A small image classifier, trained from scratch.
Model: arch res2net, activation relu, depths [4, 8, 4].
Rows from block 2 of a small image classifier, named by matrix and row number. Each number is 500 + 50 x the weight over its row's rms, rounded and kept within 0 to 999. All counts start at 0. Numbers have three digits each. After the name is the row's rms in percent of the matrix's.
After each channel's rows are labels from the 100 images, of 14976, where the channel reaches its highest value: "peak on" is the class under the peak. Only what is clearly more common there than usual is listed. The data: drawn human figures in many poses.
# c30: last pointwise conv (model.blocks.2.c3.0.weight, 128x128x1x1), inputs 0-127

c30.39 106:497442444533414520418417510544421627535457562421517583508445575583514481538455462538455529571485488518485531523375551468456475474555503479476532499427600496416460474479463525537546521546494504476538502499603475506457537513506418417552518417517512547536465508411536517551425530464460413515597446496455516451494457518468448519528478525539427550489553407469583412467470562426497431484500
peak on: torso

c30.119 096:528548533439484481503536513522445448461426454481511463515519564608471472436419543545557470456468550485535486470509436482609563497522450523581513434614520551576499462562487458587524547567493543537449558473501473504425597533565519477574489499579503529463592488445532570480523593489462506411508395417527538485488421573508478596536467550518524571515510604447498509461557560517456550564556
peak on: foot; leg

c30.103 109:534569503475484509499504554507538414495437444576481477568429503485549464475547540500511472496428423582597482521407399445568486430508427553486574554411589543485502453475526513562497514548554539510517534512510519509599447466576515509565475456558514461504496531495433513525499470496521487565438466410370463528535483573543383447426463494544372527443460444466531458567451528443439438490501
peak on: head

c30.83 091:570511523462462544474404500528521493455443462502603440491471500493561576479506531482500524554581521511541462633500626491465510443482475516452479433498574496477549542537512555513637410591511417470472545485446515533447581541421507465500487478554534481573425536504540504548532489471482570569428575441503491461555592436493544516489500590500434573513546554531408475438468488417509576471454
peak on: torso

c30.26 088:425494642551511440447601415421439601511455435429503458536466470589506455458525531476513492469575561505558405478520427450517531537385454467464495465520484418465424432399535496479528503524445443602518657501536551497448514496494531497527543487464437491467449550472483567529512474471507583528481475450513489442454495582465490528522522475570499558434494516553488464471513434513540516454574
peak on: torso; leg

c30.18 106:492483462503465485532456522476534498487527461551477540475493563468484479444528521537441501493517540506500459455542409470422561475429659412481428422497550509479506410414590450434405393465482551489499479469562496512538500500499467566574491547435559438556604534581538510489480499438461372436453374491502583465479538492509486599525501457438519562504583518570506567517483550485536493448502
peak on: foot

c30.6 095:480503456448434544454485513574540552574521513487480486539600514487526464532527585522566515426461485536535522465494508551521516535583471557545594411348566488487468545497575539536523522526611532506572518592499430432479494392509524523543469446516538558569501482535441589511461453431506488520482456466383416471507506479533393497384458418520497563497451540448465540517519491428451506465440
peak on: head

c30.111 113:477576476509519515443486512467474468484526470456501513456531461507486625507564458486476534418524580532436574459462457532502502404564473568497610445474424425524449549526579451563485499519557552526538485472518592485474403522401405485413485479503487510560375482460441472490628637385478531476502475501473508484423518543527487562416492575488457481528538524460481461477476476468542544466444
peak on: head

c30.29 105:598547510451592412524444549502519449432585371432576397473489584420500506534499494533495432451472462492486442446509435531590549417416537486497534523486540464469452598486552481592529482466568455508453423487535470464551491477447471492407495490493417579604512456552485540526546530428471487458486484540496469491484438454493539473435573451446462443473469425465495529573552513512433470566493
peak on: head; leg

c30.118 094:608430513524627382455569482642479531471521528484485400462505589417419500512450464483539562503513465524485535452501437468444516508400462459535449501481560490536528485630516581548430527508521528491458538482506439515565463444542540415544575523440516519402397447562501513532497472509501492463508570424458476589436499402549521506485474546492471479536506492434567451519517550481509492519487
peak on: foot

c30.113 101:497521450448436520499465517541522567489515477504527449475503509543475646548524454483609593429605452468486388550483536456480519519496516438563454520466479517529535528561477450532594466465497523469518468477449564463487594508471434411520371536549589476403430543496385472550466491505512471443489503471510482496459483462562556506491551434493462463394461419481483458401449476408503432500555
peak on: torso; foot

c30.66 107:520468459448496488490502426517480544545527451557545534505509505602551421440534514441458448571533592534486523458486520535442534422448527455437513556481442469516484467495629393510524455428485516453511420539522495512496508495513516414451489512411476487428427510399519409413512440514485526506590543503513467450451514481392408512573548438475455372437482523519566563508617536439498443478509
peak on: leg; torso

c30.40 105:448523491466492448472415568441399513579468503467579533466512477473438457591528475464438517545578534544526484466361448473559505420547474495478413512396508442549482535496480455476511483473406537555451436491503562514501411504486470532457517504450490571481505523537467415468528527455474537505486504502441491393532494470517436423466600428429501443480494349472572494534520519393401447504501
peak on: arm; leg

c30.57 094:569438501545494435470443458610540460506431558486462408477481564429534455524567473455535584498490508507443458480501475486500437456502473534578431475480412432529531489470521472527514492549425534429488492447520429636457524504464498577433496483493459589496544513430479398515530455527570482546489436475522462431508464530408439486450413465451387455427511508600485460552494425446529578412493
peak on: foot

c30.36 101:533407502455489420504445516528522549506520467493533445448483576476614502486537585501458500523453403522491452458490492511526462459539482516433519500459571433535507530486512477451557444552526558491388498563428625393473571443563510557443609522557567543544531535511478520640524504515583548488523433483455459431439464505547450564584481450464489467494478429414518445520469511412469497577468
peak on: head

c30.16 100:470548447557459470442477499484478488582504434526407445388606430541542505527379549563517464550561511537453448440385537518479529511429522446543475517511526625524601507555432545609462542512514438503516524510513437482607446485437534545481559524526538477428444437465525497555488510504515482430545565489441546506449523528513540577470503604516533441476562510543506515529464486539515519564613
peak on: leg; arm

c30.2 094:577440506440491491419439463645543475532518565534495415494434620539494508465458478466489658489554578525505500456498427430461531508479378490428415499477497529465495440471436476500487560423500492424491427412538478474484464566549601414462498514524397538522458542488494528480403537444517509439508518545461467520474504583454466489454485487488517505544537517405481584523451486480437507525525
peak on: foot

c30.100 096:483438582509473451405454469458513523542531566420443505440541582438438531547424550534590512477489535514469447425452603508414497453445501554486467564559532544521500484570567516487490490446476581393445506428476474586533447515473517473498474393446513526469561439537436574424512554473456460509520585407456568402491562575495498518493504481481505486557500457443404471545451476498484419436530
peak on: torso

c30.0 109:559442566513452459482449568480417573520477478479619509473558538504484563518484532404445477502490490398478448451514478502481510547471493509527506493435494456510458450522380539506568508517545542493445495518582566476573519480434526513552480572521583488456384568470517496528468469495536466483422489457479506475451485464515482517428389535682512408524477523495381470493503636532497521472419
peak on: head

c30.31 099:563396505430570513438470431459451457467542523550418575505483571451502477485469526481485631501575455499515501498483468445376521467506502434486514537530452509534545508549463524443486495483438485546529415502552402525446525657462547555437525512511513507512471469512506482482581449483382407528455526604536412414502503406517463581464513553533473434505495543504509421443494470433482436475544
peak on: foot

c30.84 099:529584518462455492428465583527411526342539565481455555599488593418589492422542516517582498478551479502500456522470536575456418514543497426477504494553464480406442453571495421416500547452503502417442505430446426547465456472485432453429543459441457523454494588480462519476510498432468508437404441455491503490501435488484577515525490463488549493464528503579532505473475572421477515460497
peak on: foot

c30.60 103:445483463530498471420480597491521426489549465509471443485558529490497498443477509518508508443495469527442484472535485489591479505488540577458503530329559441538585638441508407549584468490565585520636503524553389463485422562519560551482406517551537556443555539506450517469501449432434487443571512514502536485516430469478448481456540449462484492454497461512481519403551467534453495457447
peak on: head; torso

c30.47 097:437448457509532518477469547501596556502492555480411486556567494507402560476414480440539528439529485564542440475410583505473531524451524511472556424523473475427475450445425508450548508413545487463446464559537533454452428567572429391487458472506476488429407488377511545445523421492453458436467500535472467470538461456478520414458491437558484464455526555476564494606551469517490449396478
peak on: foot; leg

c30.42 090:538553473489505481486477479485469544538548456457542525439486414404481416491492451429483543417430589456544627570542608483470458519488595572567577590591549576483483541458448538478565521466468489412525525453411475525555601611502503515530499516582528478553504512615531487533484560521496527504481388567503432452459475460523546460534434536492487452576530532457512548495503494478504554511478
peak on: leg; arm

c30.45 101:574458547507522446476556499585559498622505428486510514454561576489603484493451512481472523510572540409440498493479425538518380435429557507439553534510474468493653493519519424420563458468538549474468514507419479568517532452489474452461546590523539511434492453532495428471364498549462470497568560455465407556525530497385460550517487526471514453547559506477547497525525504477453481563474
peak on: torso

c30.125 099:648509509465532455519456459590540451490543500513503474489514626546492486532484482549506562376619458537472521518502520480429530452564496495444518448515452502550442562474539567541478583526495445468503427574546485436422571518558495627470539479500509585489477444478432517513541428464517500538435449413518496519579575509587503488547410540571509536458480559534454404426480468516508516524570
peak on: foot

c30.69 098:490459467511450453493476518531499399478512479473476479510556488544581474489536580518477503493538512587503505488475434422537511515522430578481579478285460440543452537505589486538460410488542459461585446544526537454578477450504588560490537434469589463535464518552447497535524488443543502513500407427404497500460489575491412486428378462419501409516471534538524516535491514469502501449458
peak on: head

c30.52 107:639456508512455511496422398537546530457513400555489509490565603450530463483416432540563605432570424488456458407450540354481379510528431559398517511492502463510514476546503484422553460451561480490496555515536517530552502366472484422475468459456523471531477551515457525495520494526451463480495448565494536468502515423474484496485498466517422437558514443474472492564512469446481483568494
peak on: foot

c30.77 096:490512518573575500443500501453480519452407530532522478508530466504483500431535493531454471527476522433477526472437463480476559481436488494475481491455556532565614478594438539502578543494527552525558552533480545410488508560617420524577529581499577606521463567499482530469425428549519508561540539516442520489488690469508487634567497572520478514538449440512536409439485488544539459549531
peak on: torso

c30.127 098:444503499523431405452563521484511516516413527535542492471457534483461536534449500463563528497639511454471535506528556467556498529493669462556454446483464473451435542647540511477536449554483573482492461451527411544534541530485524510497505508514486522464473466489469427603529520536478519561431444470474515524511550518425450432496468531610471566436527482689444442566524493538534507492521
peak on: foot